From a checkpoint of a small multi-label image tagger: trained on streak pictures of flow and ridge fields.
Rows from block 12, named by matrix and row number. Each number is 500 + 25 x the weight over the matrix's rms, rounded and kept within 0 to 999. All counts start at 0. Numbers have three digits each.
# c3: 3x3 conv (model.blocks.12.c3.weight, 256x256x3x3), inputs 108-125, a 3x3 kernel for each
c3.119:526485506507503493519513528471506459474481470466486501476514530467483467506526475509513502479487502526526529525611608488437504566472475556571565522474462499496466490471485477521545495501491475496479480534503505452503462475476477507520501468502466534494515470444474492513492511553526453497518517493464471518466403489488493494500543519503429486440491563483474461507524482483455449541488486511473547528498524497501506565446506479494588505490489488506489517518496485569537533506501567465467
c3.120:499529525457493490490517514509490487473470522517500463498515508466451531507451475467525538501496503516455514480506503458478538521491498528493509524484476528475479543500505492465505520483479492469472507503499491455495510497462502491461472506499454468550514494490580523495485516475512476504507493556516478501488502481521478485469510457487419469538486492486495471463490483496500497483492523464491527519487523496503494508510542467498518439510446479551512523496455485526472484536456468445478
c3.121:441478476537518490472502520475508539529525503463466562535512506488530548515532493489467508531488518526510505454469487502499467529480528467459494499510448482472479519525514528486521536519508496497480496492519527505467529465500517509518473478502474500586435442473549485496543515562553491523561520570506532543510498492500518504491534489466436443509444495536544511435342480494508492521480476571490497532518485525481517497499466475544482491485463520506477534504528505498493481482509484494531
c3.122:484537495494480504544481468496478492482471568499513471528505473499505502509516475497523467495512521549497463528489539501535537435467540477462470484479541510490484547506489501508522522486515502527534512523506508458470497528500460495483462501522480461572515481508504516572534542497516492490481489523496474498512462499507509519566581506479501532510530477471485516518496498512492496468498489430369447516452473508508507498532527537503528507516499485515486505480491449487486485510468520528475
c3.123:497467505508496479479498480488516508449488474497483483505455484506501477475493495547484487492487473508506562464465502461487466500467456480453482483494512496502492514511508536517518522511487494469491512496515519486474481503558528526488501519510528493499454484516456491488485493481489506477493509492503508468489486491513490481491486519506460507491508458521487512490502515466483482547527469482496478485472470490428480462353467486460525497509485489534513499488481496501477489488483502479488
c3.124:485448475523503493494499477455493499482485480496532485506484478482504486451523452481538465484543470458456445469504523490538496462509502521494501525498466558514502492454472497406470519428465522510492482488482502501495456480516499493484453404493435514521487491539470522466490486500486500482487496505502463511500475483478520510498462503482487543480518515500487505467508515514454483540501466487484495506519484493501525541459471483513465447442472475389480449432492502499467480506457496489511
c3.125:489500486490493489477476491537544469479489475503488465474540479499514482495506516478485459508529470465496509547529492512478464543505497540530496540500492559500528483501481488450503521494551497477513505478504480522492522474484487477466501535466499511523467475582482478504478516563503458520490499487567478524509540531522485461515469483514496516502490463483507492487473497461515515477478468499473461526462519494522461494491453488523506503495510536523537482492491473469523525398492497477451
c3.126:519501489474532488464482501495491495513552537495507465438507500462543522461541536481532532526462466474513521493545527468486473495523486494495477488462509554490475507457512508524486509531512506517540461488482466480466536513498516495466526492506491494472505555466530566536483504478502510489493460516491493508505494557490511490508521520485508450521489504498497494500510506504487468516514482507500498484511521498459514494492492509486473497513510479483485500532508508493498501497451526536500
c3.127:503496530475473508517517495492500516508474493489485548485533526518504516481481490475525523511497530528485475511488488488450518494539599537485533508451459501452522532518510483485494499527494474492483514532497512490528491471480465494506500502526494542521494531521491460482483495463489470533509557538505505488516542500492438459436530520515542542531480467533537533521469523484481486500497501463518536475540461495517460560497500474446430505498485504498499504493493537562540511459440419416543
c3.128:475505502495448506474498514506474511520522489520495514488451524482478517514557467451535478484514548480457553531465471516444479493516498489503482504479556507452514534499486497519447548549507508459476478488502525485494495488505573523473546507504505562477457478431448510529556500519514449503536507505512502488534533474511500465516512473506515489491433425486505490492573489510507486497511515440516517476514484493514471485495506426502488491469516521488502498488503485492499512457509498478520
c3.129:504482502531490541491521474497526473458493502460498475496462467500527520490488485530503495495526567473487513491518483521496575501481489504481492507529495496455502499489498470620547495454526499553523485510506501565514514471495487495527471449490506516496473476537468515484507521496492527520490530474478480505509574477474483466511530482515480520509451491537488518522511507498515512510505488515480447485511523512479502496465536490502483489527490512492482475515461480500470536510485500486458
c3.130:530491536527535484502512496518492515512512488482470486512494527499497484495533477505507493514481539559505573549454492528464505496526504511490503523504477542476469500543516478532517524514495500491510487501516463491535498547512516482468527501476476491484490474489493510511451518529496473461495504474497529501473526492462496485482490466475486491517450531471493521475501508454465474469515468514484502489502515520520485509480505443501468534508523523514518518534504527530505516494534504480531
c3.131:475457500509480529478467499498488445466485484470471508483454521445450472437488431493457557479499471483507534457491552488528493537478501470505513506497498513475481520464541516522527509539484526505523502472500526510493491496496514490535540504524484430501475468434508437480503471508455457485515533483489484519494451516517500502517458476506475504514503492502499497523480463520504443500495501508462507511459492498480477495535469497445487505502516475509524505480492489504503462524523482553480
c3.132:486514466534523516489483486475460492504527503483520523475512475469520463538519492468453469496500511484557486458452500438476485492523518469501478504535495524531478519472523489495521496499517537488482482548515501552527501475502494461471485501528521478508494487561504515513485405444500501519491553499479482543526499527522478489505520476518477546491509501496503468520464477518473496552482486539525432535507511537544498514491544479480508480493510492469502499479514497496483487504491488519456
c3.133:511526500504487507500515518531498516489461488508534472495507479512527484478490511518533536486517556484501451503516487507509489481479493518482521496521486488479543519482501513466481538517517476488495483526496492497521468514528504480505497509501538473473497519524526478538483497472534478495484450504506511497547486516517496469468530472499520471538541510502483475487491502517502517483464479500512481493509494477486492539487492483506524477495501500488511477539520513510464461487507496505505
c3.134:502472490494537486481484504483504512506478507481528511488483512510470495476530507486482462514472486510535522514505482486473561558532503436477458485473531460518491516508507482500499520495517509511508484503530461491522490504500474484520496533489484454541536534430484451522483507473519466553488505572515482527502471494450487463498489525522512462532476507483511461521505510517494482527481512470529473484515491485513513541513458527517499522486487513487473463497480501515514488452552486553556
c3.135:486456470471504461497455463494494449520519536469559503505466539471498481507490486501502499504493514501500519554524544526481481482530440490485515475529494470458522505470498512494523506512505491488532475485515545532513480480516503479516507481493502521533522499527454566504491517527516526552509451460489513494504532485510514470517503503486477489485492501498518519459520541494495486470485469466516461477496475508463494502461460466463483524498502487501515493509516551562475582534423504515430
c3.136:511511494478498513465525453479546477506502522555524522496510573516526571546496455534443501518468534522462473497475514541554498473490459464530535518500485480484496510504544516547477468529512507475500537489516494506517502470534502485472494503531458486503506446559516492540488485465498453527536504454538466512538484449468511488513565516498534527493477470525531481543516442500473511515511524478522499537485556519456470457529482481536494534515503498485488508510503498463488478490523533474491
c3.137:479501526508483499522475492532486452514494481474513477466543472472483491460488462514508503494497464469575565502468513534474489494432514494488518490468519503545483505519492499486486483481483480544492478466512493492493516491440493492503505508490487489530466509461492499474521495518514442473456464511502483505498483483530501450536504490471491509428479495453483510504503510527531514501514525513545513526467515480556471472484496515455439522481507522494518478525488534520528480486523538512510
c3.138:498492507525493474501515545468535482549539492513559533473519495545541514497539564524478497550444451514486458497470482504474456565561475496476511476490518505541519511506509486542499513519485519484535502505495519498510497495503549542525494535509532542489439468559488484464519535512484487488505449464450482494489483490494520521508515502440520419503508468515517517471535507489526515571506505474523510533519496527477517497490515541508494544516503505542510470493489484500541476438532504484526
c3.139:537484474470496458500457488490516513498509523532483471527473532506465549516503490493486497481483507464464505511465520498520483520485515502477523510486514489497518467543505531544483507494534503461480498464480516497508540452525526469524471519512490536506494528490458474535478483483475499508485453514492472483457508479519495496504495485470502535453506484486497493462504472483490463500493482499469501527514472520483525553501541498494548514471470498485490489547504495471510494496470512530500
c3.140:489517509473475507461497495489460495482499488482529534484475535472503504463540516526506519451520513451467503519467527504464499518533506535485512539479479461521468500495539531442538477528527512511536548553479502500487485519478453479483467510524527488486513480459495482502504506501505530468492491497509500536471496489496534527536488506487509496508471538494489455486549485493521508536492521490453520465437496501471524513512486483426461530519528499518496520517525508546534507509465506506503
c3.141:454550553478495521514507516493485490489503499467527490475505507492486501482519503498529466478526515451487495482454509480496486469481506459504507527479476501515483512470462533471493516547550496528485507512493494502504456538480496505500508442498495442540522511488514515528504532494480494459484511467506489485535498510499483513523472512523541538498529532503496520480499504478498521456485504484539515465505523498483525550508520498497530507510506509519468455537490543496477537467497501484490
c3.142:522442494523477514506520498511479520480496479510500504499521464499500500541512498502469539457497518526492495567508490563518510599565547537463472515497497531551502516488482509510513460512505518523533525514497489485485488494500498533499499528529555540543549502526478506485445518541469503502486493461490538477471471472499484544540514497538504467483463491485488491484474478485478501460455534528470513522517526491523480511526488499514481529485520531511489507499504550481446471472475535480479
c3.143:543518504503525519484518528511501528547528487472534512504465459482503507480556526482497533476489460527515462472495489480480485526466469499503499496486505497509451526498492525472519470507491508499504502493500533548462547482547469500527468468497537489480527484513546555517480519508472492485468479509506503462503501498501511492525482464535456515529459527491493496514525476509511478501484480530552469512487501532475484500521488507486498498520486467481514519538538462499509466492458484520530
c3.144:506515482531484469536497498488447493531481501472510520512493473483478483470505557470505506527458463482500531462514545511524480465486457499519479466496504509507487506503497512537523465511569529516496519515500481479477522514511524508528488495540482472510508468523489506494490521469488517463498524464485501470479505473491538553511460485514487470493500482520488521487536493490511535497475503513496498526547490517496486526537446501432477501465467493469519497452472487494529503507511474508467
c3.145:480469524443528530516483536500499497534496475500472524498496424507488505512567544520479557506499511564495459576430483480533465482541480550517461505522515495527496463456495500494531520474455466446539481582485476508471531515535553492545484477467521489500470454498516448543529522531516506523490460546547492461528455502479546484504506517495467484530589515476471530542536511485478515525503513511489517481485493520516483524555458538501522500516504543488485522473525485453450513469512534527492
c3.146:513489487510506542503459473497562528510508500515480465497501483490527479515493477527479532531493445479453524465520528522492417490505500488515502525501493510489501510537507451454507481514493502524480485481513469539489503503463469491443477521458523498512532498492463465525491437477504458523494443466502507487486536509450495503518513499524485471481466526493510485448463488509523518487485466514492507516523476506525486475518504509476496513508504495469485503504494489508506502433482514491505
c3.147:498511521515508525513465487483440464484508530474471492506478501500493511479464454469507475474494499521453416545522478520474486537447483509489497477476512493512479486490503523508532508521498524522509508458466504474479517471499504498532497483523499525490445491491514524488509502460544498473461524497500514466531507502491493499525491501477482480517517535499485478475505522472483502527517475480498471493520469477508488490515496470524501509467478505520523489494537552475466508496501507510485
c3.148:554478536525469509488520477479515453515515473540522492475501519494502532508508489503530465514539484466484519475563482475428570546420517476544501470507528503497490561526492481466483489523502484500459504489519486518492517495492520526489528469492483487479532432494481509503497531494527498466500515532483474490515477465514517496488457482526522519480517502487487495490503528505533499494502482512535502538516461462490460512593458482460444516498491481491494514518512514472496523536573488507480
c3.149:500511495487513516501485498473504519485496503481512479496491476469522475507521484476517520482523478495504451502462484472489506499494459483470484491463488506486499524469502520499517562553552503504510495457462508490528522510523488492502524529468523502492525511499477480457492504478524494495491441525502492494523487478489489493484545504487536508487515482490491494500488512484492520494480473500516494510482505515541528510483510454499499464467510520477490515488489478487493505537503492498513
c3.150:508473493515484468536500524502508500551547513447447479530535556513514536520491471555496467495516474531511477466490516493519488506455496489514543530496483468484501481489442532613549464522525483451483501483519476500475503497526508500469441464435498477477515423492514489488468533536471526523480474504479460509507500483505545549544498472509490453488480473456467490509514502540527492491420473504548494484516494506523459545499526496488429517498504512494505505471463498501512502517500510469473
c3.151:532522495517517491499480471527482478470465504466484501530508511523501526488509525567541556519502478461508523450490471492486461462443447530528536534543543517461441524517534481470521471511466475471504539516511489508519501517511486528486501517518517512468505514487459494483573475489531497469542461530507479507459493507486488486531479502526477504531520541494461522499544565464499531486550517504495510467486501479516480521526510482492503511468463528526505499503517541510526518490486473501467
c3.152:503496488533493480499508535481482513498486511479479496485492466511475496496475500485508545467507517490523505512472513510522489528494490487469483514519513516536511487514469518474493542467460484523503547537515526504485496519494498480515498526485490485488502523495516497509534501463550507497493468491495523499493541479471497491507504519498496484504490481495498487474515520439489492504482479510495449503515512499521473525491505502469500498488495493506504496513492466491514475483534471512508
c3.153:530521502536511507494502483502510493497510535506500505443498514490516501486511475531492543511463504501506463456436472414479475469475467437482474442484507479540512499490498484511521487476481494481489538488476526491499512501493505523468493456485545483519531503543508502496480518588491478517475461469497537459495499455465501486466501464478510491506522499486477470502464500492488513535521498526481468541445513479481478467443450531467497530484465526476511489483465528543527466560489498518450
c3.154:477504522525499503534488516511512523495492479495476499498504505485502474484477472495505485455525476521500531478482553505506475479506508486503521488502526520510479427450453464484475457488458498508488492502469472499482518486480502502475496517492527476497528459481504484516520502471514512461514502463514521491486497498503512493467487547492512533513528525498514493503510486449500499497465478490512503506519494501462524498506505522490505505523518511566533537519504503532516449501492520473481
c3.155:489511507534494490477460517476486517522476514484481521492527515500488482492480533511477510534491488509508474458479492468521520509497512495474508537494518515505476512541535470507522528464537476466494499502477500501480485477440478481404505550513493540517502475544494475502514519504476521492507536500527527483511498521482514500538454495514517486546484505465463509509494489488526513513508477556516486458467489464564467541516535517502446524499501496438466524522469527475478521504479478495497
c3.156:508483460482491507499497513495467489458517463488526490485470498500478536525471512469530532547515487552476471426498496460499486504442497486526516496497544477523512527492492505499541474477465464481523469474529491481508475448526529462517503491483499563575549495489509517481498476459461481515479541478517490499498486488489483506449477511503543482512500480497491479482503459519454469516498484493478436507519485483514532492514469498506550495526504491511501491487500534492529492524500475522523
c3.157:481486493495481495482544512493470482485466510456473528472447497505496500510489533496509527483492514471499514486490480538512489609472497505492497536486477552480503514462510497509479484495486525490527504535506456502474510502498481456452525472475546471508486509483552493511544510484527494490487534500482490485460482491457517557470498511504501538472462494509494499495485513468487502509484515504501515460505516482505502526537537490462517519542483512514503495499494484483470498490489510561511
c3.158:440447498517462450537533449511486513535539496475520469457483532501444533513487462485459491486515520491439514514484510490436517495513485496484503501518494513542493487474507512540505477528495501534478500496515533517503489542563539568471490449481517502512456510499511486522532468512485486522516477516489496511519502498514541504489536504442514495490542483490511500505501510509484523540525507519481486533495471503458569542444520525509497528510518531531509496508503496498472477499546502483483
c3.159:492499505490515491497503512492504532530525520511552529528535475542545505531529488487488459531494444506482480543451491479489472518447529501487451502522450478507528467500466459476469439489509549506496462499507494526531491471485494496527477490489514513486519513479496479515515510514485489487495474476501469508487494466485499504503497501505535507495485522531507497514498514540513523487485511481466499490480484516478454498478491508502493481485497484490493490515486526511473505515516516515485
c3.160:532499512518497515510469465461529511491489483473508483503559517511509531487472502498468499540495555512438486497562482423467459470519505508526487494528480524497505488556517502503459477481494510522450511530495481502481477434525530481517455541497526457533539533511492464466546485467490535462484536478476520529474507486447478470481459464483522514533503463558471534499461514492485496522465483513524516499502473494496485504503475520470510521485516515490497485502524522499481530509487463493507
c3.161:509474505499476495501521525486505509460500500486488488499502516563454510493485523485506485503477518517494504521533489473475482501513537494506495526511470478491501478469499484487468469461483514504480540514492476456475527511511535532521521520457451536516463490484494511485503520490515517503493506485470477514459519489499498467508551533465504494472511506502497512519485500505485462516536542508481490515457511476508507501487496486455481504512478496506494491466515505514512525472506512487509
c3.162:508504489516473511508523491506518496522524549470483491512492487514515477508479466523530492515514486530504525483523489535515536525498504488472488520494475525506453558520476543567474504491462518528480517454477500497506498489480455481497510465496509514498456515488532510472527450487534459529483522500494506481498514461519517500548486487491530534558534524529480523537485511496496504484520505506477503494495497506488513539512524580565546493454472445436479489479491517502514510492478451477486
c3.163:519513482525516508489562477478499459440488495493480531499534501519465489453474511552483481451461469511466507558590488412486494388478528508498536481485491493523501497535488472515524485521474458475499478442487503557524490510491509496519525478483549519528484478533522483462556504487492543497494566560522528526545511573491533564536537517485441457527530549493473472486511509515497504543509500549529473514449444515535508551483525501496504510473489466494513474519490528559481466535486467550536
c3.164:493485515500505533498526511497499486494533460489512520518489510519473479527482479502527487444481528508480515494502468493450466514472521516484511498463507496499496532480465506429490537466535494520499538490491500495536491481533501516510458491461441474518434495517510504526522476449514491472507484447524511484490460496488490500500501512450470510481486509487511492512507530501490505508512511468482490501513460471484485459485507573494517510494518548558519502521505501504493489491478503506476
c3.165:506513513472538498520473519528482499494479499480495514491471501514511498513508466514533468497455495490502498468512484510533490486498527507502487495514501524489520498519480572595455531495449533555504544508494503485503522505531503486477489508505519514516497518496457517520518534529497450550541465496505474500501558523507504504465502502480488474462469468488515478491498486523491452499549489527494501466507518553494501509505528535461547503486491480514521483519498498514486506488483512497543
c3.166:482486500474527521547522493475505505511484498506504469457500503517504503510480496444508483465469407455472457458483494511559482481485482455519514465505506513505517527505488542559532488480455490529520466608466477497502498493471501485504491506506553487492510516523503508503523481503475486470510506491493484479509532514490488499476523446489493500534517525492539506542485445480504492520423508492542473498546420485507521505491432499479479490507484489504482517501511498491486509506484539522521
c3.167:552523490513455497473501517475509480523480522521502519496496504459520488510520514526463480502510480490497495462510514505439481453523482482524487505538477500508509489497453522533543481525537482493497474476545497534519504498498548484504493510505507515525465525509473480444407485549453523505515482522501488506479488507524465502507491491498508494474538481511509493481506480517501496525535495523450502470479498476471442473503497502486513496501485504493481507490518485507538518480499539471492
c3.168:503471490479492485500500518470480473484486445493481491473500477484503479474486487440459468512507462507477508464514520481491452534492501494522520498466464524497475477514471507541532459509534520463514512504500509502539478478494555514485500502492461509435469494466555470442484468494501518515514594523521510489496466506500469515533547479501456466498501482536510486512524501483519501541526492482485478498483480532552492423514486459557505516492486532498471507495540464505554486482520483507459
c3.169:485519531485509484494513548510511489495526458552497488523524525494528490432510529515468484516509529544532519476442484515508526512484479494467560514506506463498513477499503539495580533467453493552559474541515488463516479504485511461485476512487502517488465563498506460514489512477505514521496468526501513504491477488484509499512523495494469495512475522526495510496547463476476511490559494514530549497452485476537546483476443479531516499485506511493508499485473501511512502510551513524504
c3.170:466516517503482496476518549505527521481488482494530510515539507502500514468502516496498554471526500501489526551465458486542458493451482559507487500524473502483515501503513501460479506473503481495455479496516493523500476471485548501513524492486522496541442544517497483513477528545449514508513508477494509515496531515481493487518505505512465501509488505508500501515477497490509506472553480472525477523509555520505502480462494541507490470521508523514493510491505514554496490495489483482476
c3.171:526480498482508498508507561480554519535489492499498501534491550528554470542504469516499488532467529505493552510507490530496444490504507492494502503493455503495521482510499496527420477496499526513522537529514516470487510502528504477476472443499516463453541496531520505533430469519534514476465483496471505513489486491462518449516451504519555486495468483486479571451510479483529533502520487466462527514443537506480511512529486501437499483516490472499557493467487498480489480478517513480449
c3.172:508520508493435511485513487484470495510525494549504500499469514494504501480500493555518493560535517535530502505537515465479509477488508526517499508511533502465518524526528525467509492543532523481520483425509529515502499480536485487517434483523533490499547541466525469500498453507491461521531505518497519489515485508514494517509487502529521463494508496514501492497487486504521509513468523503521503483460504510472499462486487480497473508515513520500509539521514519485470491508499479472495
c3.173:499513514499534538501491516556526518500493457488503446491491492557549533504540513496467479494494487521462484449500491496486545525514505506483466516513459513522521487484505561404489523502501505490483506492474478525470473475465499501459504507456538511405470449536507546508466479494501500499551508485520487476520487493510483496458545508472493545508480524532552541522526503526489526506481470508503518538504492518516499481513488502497536484484493478500505458521464460450456488491497510495497
c3.174:502485505491487488498493517468520501496532492502552551499501508497478501487517470475505477499505504517530495525525481472529533480475516509485478519514503497531520481473518509564503503502505533505508493532510511508509521502531491493495494503477504536503523500501498482506489504517522497511509531519514484489508492463511508528461526525500537483521491487508485483492527480520467475497538496512492547522525500500497488485515467468497483491518502513476475485497472500489487516507506485535515
c3.175:503515487497499500501517496524553507505531490509468446525494518553479491495500483557525552533505499490526471462477482528455475556533557483569506553516503493479493457479478474514510516503486495495468503498517504488498504511496490507506476490615488454505484534499551505509464520532530501511529434453498479482507511461525497490430492490519505542488453443462524526490472452472533498485456461444519529505562553456468507503487499505497484484496509484532458481451467542503510587492425493435504
c3.176:517513484494505541521506494498465512444516494486500503502517491475548498479491509516517512473512515493503518531497499488495518503509489498515542512453506504503504488477500479507481503511448526490537493499534493504498488492473482515519494517482494502504429533498544491495437522496506554469476526481524489486496457485506549506491507473467491548517490476456558536520468478501493489468466516473520504444480481490524498498471492555475490526489517520490508485499507508461503467512506557531537
c3.177:487506518530514467502498486472489528507536521492499508517527514477505495482500482499495497498519534509497515495477491487500498463467486482474500510517501529550493487431485475523506523441495488501485495507476508495524529493485530503494516506534519509471507492519489529511487506502493498503494474497486447498485481518497558463545526468480489538521503494506517489538487548505471528502501480462525520476496487510519547489435477514458481514518478522510481491497505502486527471544512533528486
c3.178:484490515491478491478523501501506483516485454511512531473487507489483462462486501514511523516481533503514516507525482516457519496522514494498523484501514518513493447485477562456503541484503537486522487505516498494492513503493488465543506537507528473486511470519493483516482491508504500521485505517491459538494496515500486522514494461510494497466494521485508485490487492484477484518538495530513498545504498504525508455466472552432481506549503542528530507510528467508487476505491507459507
c3.179:502505503528516541493513493512507472548519466475523534521547477496468554477490474518520503483488507517513487514470510478483491484460523528530532480466500504476506524465471530493477484487500473480502487483496491512524499502464497480469529495443545549501547489518457548446503524529489460459481516509483493464501497514506500533543475533512529502442482480515520514512500501528490485512515482509483476491493503530523518502504553552502516500535502481502501502494511500507473500530497489479468
c3.180:502490539519483528508487473502490494480479515499516508519475484486475506486449496552462524467542466446497430504522543498488564485465505496552504513483542519524496497498506503529484497483485485472521500506491493522492448482505503504497484466544487511472485493573527535515533482515485519497502456466496466461503526477500534495508466464480507441481470558468484471490506495501495503530478519486460583489470533510481494485480531474536533483500494506483521525510497543513507505528512505477499
c3.181:518536528573539476545533455493505468506480481517469514460448531481487497478518508518525445510533469500450448491458519479443549516507490484503503507544531528551464536468550459495483469519494494476487465508473464487509482497508490475477513478483468549498492495498512485492470486478480460467532506495516503485522501530459499537420458482455466487498487440497461474482462507483487488445508535521540514450530445522502497503519543448467483516475474515452481533484528533492502540479473505465481
c3.182:513519497509527519491529512491486507488476473520519537521485461510563492417527513492511515518554506501489473485496490543518487390459475578498482488544483447452474514528519482491507512533492538503520504503519523504501516452488537510483496497479543474519542508475495468477473503454477547522469459479486466505449462461497486491487527488491543468505485433497544510485512537479494492496495459486487472510513464455521456492514486479532493488498501518504502511512495498520531503507469499502507
c3.183:505529522484499481497533532529530485491512484525506533534525510484474515536457510515559502442483551452475510533527500497506464484546498508553507496462511496481494501479512469479478482494551497492507506485491514534484506453523528504469503481488513519563489516500519464496495506513493494443483511503515532504502443516490487483521529507525510491505536510493508515469464488529531502501504492529495517513536495519496530546534551437521500511494500518507514516514501519527530477463511484506582
c3.184:543524527499513497507507486511515491503501478506501532488519503486512486509459510465473438450471476470506542554567519474491499498536535494448472472487540544503500512512488484519497503534516504527486519458496514476464503485509483529516482506490513494486483501515494505476532527533578520553480414484484495529480463494460483499488488489482464511526552522494497520543488507520483479505509551527564514526528466485512520518542512470539459493510495519493507455464484528565506506501472498482507
c3.185:505508500487491474467493504492506526506506514495507528490503498501482527484489509496488519484524458503488521476539474494464493488476471531508503521498477490479442539521513542510528512516514483507498480488492500477499528512504528506499518497492492469496489515504494527489495517487475494535492481501526517505541493511525501517482508499495515485528526483503501466494518506505516568519498519511473491509510494450494486488499498477477477477497548519470504474501475489489493468508468458510482
c3.186:514528501493516459506476466509473513432497536532538530514516453477510520484512519544482571478495563508455569535491498505512433487495461512499521488525500501505485517614493495527467520461452530535506515473487484506499471501473493498508526466494499508459507529463537523480526477478526504479494539469445545489438547500506506453540464485496484482526492496486508505465512499496503492483484482523513449498482500498492507504459533491482472476467504483500515483510496468524486457498505514508486
c3.187:504571508479497535520479470514510501523478511509499485539482572493523525546493480476494527518496538478496494536473495516488512519620527477532469512536476510473466517485527500471497541535511504486505491472489484518492480492544499493494530501498517506476501475495519516586566420525469491554470490454502498518469467499512470498506486531544451509455538507508537515507528464458526496503490446514463460488508521478519499528493479499473479498504516530550516502483486520504545501485467496432403
c3.188:513523502484506504503487509481481521488477513513443488466489483552524485499513492488501480467468508567567478489497404428518510448463488539511506515475486534515474548502482511455528462477489507464448529520517469493483504479483470493492489517501492512515445513502538517476527496523534483528444473509526486483529500495461502511510532518469470457506519505519507524478508565478478532507491498550513509509477499471504549492492499550524471528447485526503486540526558461486485467513530518512473
c3.189:513502507524499469504528494486492524509481505514504499512503489515474495517458507479494539505492481518481517503498470484526520502499493511514493468516503495456469505488494504511520520526506491507506517516502512521511484509526497474501481477527504533521470498489525520514472479486467515486488522440520506504538471514506474498497485490506472494488514515468487485512521520506472521535477506523475497507489479497499463516537487495512508493532502481457504519484490517484497518467511504508476
c3.190:505476506530488494503447491483518520485508550506443511475500511533525499462526524502513506517483496458488500499522459479520511505540494454509518489491510501477474451475520514444463488493508480490473536502521533513485496510507520498556505498491469561540510501481501499508450509480463520448478528479480477469477510462479488502526512476517528446484476459454504488459499477490499497458490490503478479504475508494496504499507518483497522525495506481463505532478512503518487494478497500508513
c3.191:504541478491494518552507441470507498466484440480490468508484493497495477506477488459480433508500454487470494531465538455454525580534526495483521468499509521536485495516516508524506476497489477522559504493520506503516490495471497470494508519533434485484512476453494475433536455499549474510518521551506492461448507484523508537496443491513444480486466486517501478534475514501505482507518492501477500473468485483507484521497519477468492513484542503494500503470518523501528500470543512508553
c3.192:522518516503475479493498509504475516501484506539493531534482475489503509515495510510552463494517523505484505558555494497539475496458451547501527478474512468476509489464512487506498565553546535492480508453507515506520473504524517556538486494503506537510505550470495499525471510495462487527513500471460495486473503522510494514500462457544538491512499446469486487457476530508535524508503468487483495512483536527484480455466486490536508444537453464595536473510460497546474490478507502489475
c3.193:482534539454484492571487490466514461481484489464534488515489517472462545540495505522533461520551521421491494460471468519499455517511507497484483514458470531537502465501483511499534533516489468485480504495532497525472508506499496520500483509468496583480502467486495554476465475507487475489504532541494483518483496492499469579531496458547523547466486447511492510547520499483490514485537553502547493502457464484518543517516494489504509515468498522471500520526500526463488487478533493511502
c3.194:493490487515490497492525466487510500526492480515512517544506525515510525502548513519506501525520497524513536473502546493521529510572491497475523490492549512552500503498495502486503468509523468509500519499485509508499524497484487496506514532511488503468497494522522531454505539503511506490481484472519462496515470511522484501552507477496495505511487521482506488491503513509500516496473476503505508485528504513539494472506475489487517496481499491491489497505489492485516488487511477513481
c3.195:525534522508486493500525531524513509521453485487483504505477475507453499463471532479492468486506507553505505524441486507510483511506476485480491524461514518512543555519514520480485512487510541450497488504526493517515512490547497484521484508474528500539517493446479518458500495486488471443516515502517533493496453510490505502509481467490507469474500493493492491475471547515515514487457530501528508509492467496480487503556458492487508479484479501486517506505501493483521533494545511513525
c3.196:505496493529489536452518497562516500525481511521489510505523468510467508512462481472540516484535482491503505483489496488529482437460493471479500499543502452511495532516459490531442471535512502527494477482499496511505509488503503479511485494482483442501516514477457476488528594486465494525491508562492479494486503498468494537467515524537476483460534493530515506529483521520502475503455472522472485467530512457497475481487506495484486508518497470518492514498493453495492517574500460464502
c3.197:507507487501515504514522480470505499481511463498491514510474490546487513519542520518480567502472534489477510484538507516515473451488515514516508487488458509491495518512485504493503508485472531529497507486485503472496497516494489523481514506492515517526569461539514518537537506466481531492498515471487516469521501514462453483465505520514480473502519460513518457497483513503476504521541490508506510477531505505457505517488474481446519483474513477499509489538478491521471536537476459472487
c3.198:498506492495489502504495493502493515507524482503502510480467524465446505492503500464531531474498471546485504477502476494526435506482494505479493487476523520511494526514496568511526540490532479533552513535519502501509521504511466496494515515465475523505521520490515496513501534491481477503507477482464486494485489501491508479482509486512495514500500491508483527527509524527516512499501509457546509513427509531497467493542550504447510519494502507493504512506491494555504477507486506524525
c3.199:466480530489501486505526502522473490489538522486518479514491515470487528472446513526512488533461541481507549513477510487465495517500529543474491522500492499483465479479478530502514507504511470492466486535521481522521550505482455509473519529479467464508487519500467528547432482523472492542508518503501497525529489514508479529464482507511487508484435523501508525523508503487495506457482533454481482487492482518479516508505504487513470489477493508494500474464468494516467515505500466497499
c3.200:492528478483489506463507476542464485498490500478520522484494485509489508505472502492542521491528515456527529539485489525606461442470476555451526544506512501513501508503511483493504511526507477464500492455484471501511514463509511479480503510491570497528478455516518476458544500536487497535487485523481482512494474493527506504532497565437452561486502491502508520489479494501525521518493500493523457526479509517529554510469525511487521509527519464494495473467519527452535522574524482483503
c3.201:496491509494507525526489513481483473487508485498497472463470479524464504504508528484525517522495449532511467480481463501486504573510493452523502501525478500499487500479481489506544503503502539469476449471505505525495499484511535494548513484501476507485490512480494519490532471517518503539513514524498513497503532519487508522476432559535528516529531496500461503482461512513498567525561466447507471512472515493481469479508502519464483515503502476487527489507502468492489508520516495512474
c3.202:528507500498519477524509465510507487536454451505487501513473489489551500468459476520484485510513458491507454514513475486508552495430442494474492513456496458481460536507492508528536485467545491489503514506486498478502481562511468473496498482493534500485505451524475501524507516522525494444466454523525497466501508502522485494492496502499514522525505470498455511462525541507493489493489478516494487517527469465475483514489558509602485470506525493447499493547506557502496486499532445475521
c3.203:515510515513496517469486503495513482479506507541444537475521525483458515486454490507502484542488510522477557528507480519544518504486464503536501456472451504504433521499483429483517510524465479530518495513505498488496473495490533490544522553509494490443486537499551426587535468486482469482499492490478535502497446468494470505508522520496461504516543565458519509467472478502520498526469474497526516477533502488483459497502529514513536496460508516471499489520536512446457537461479512454490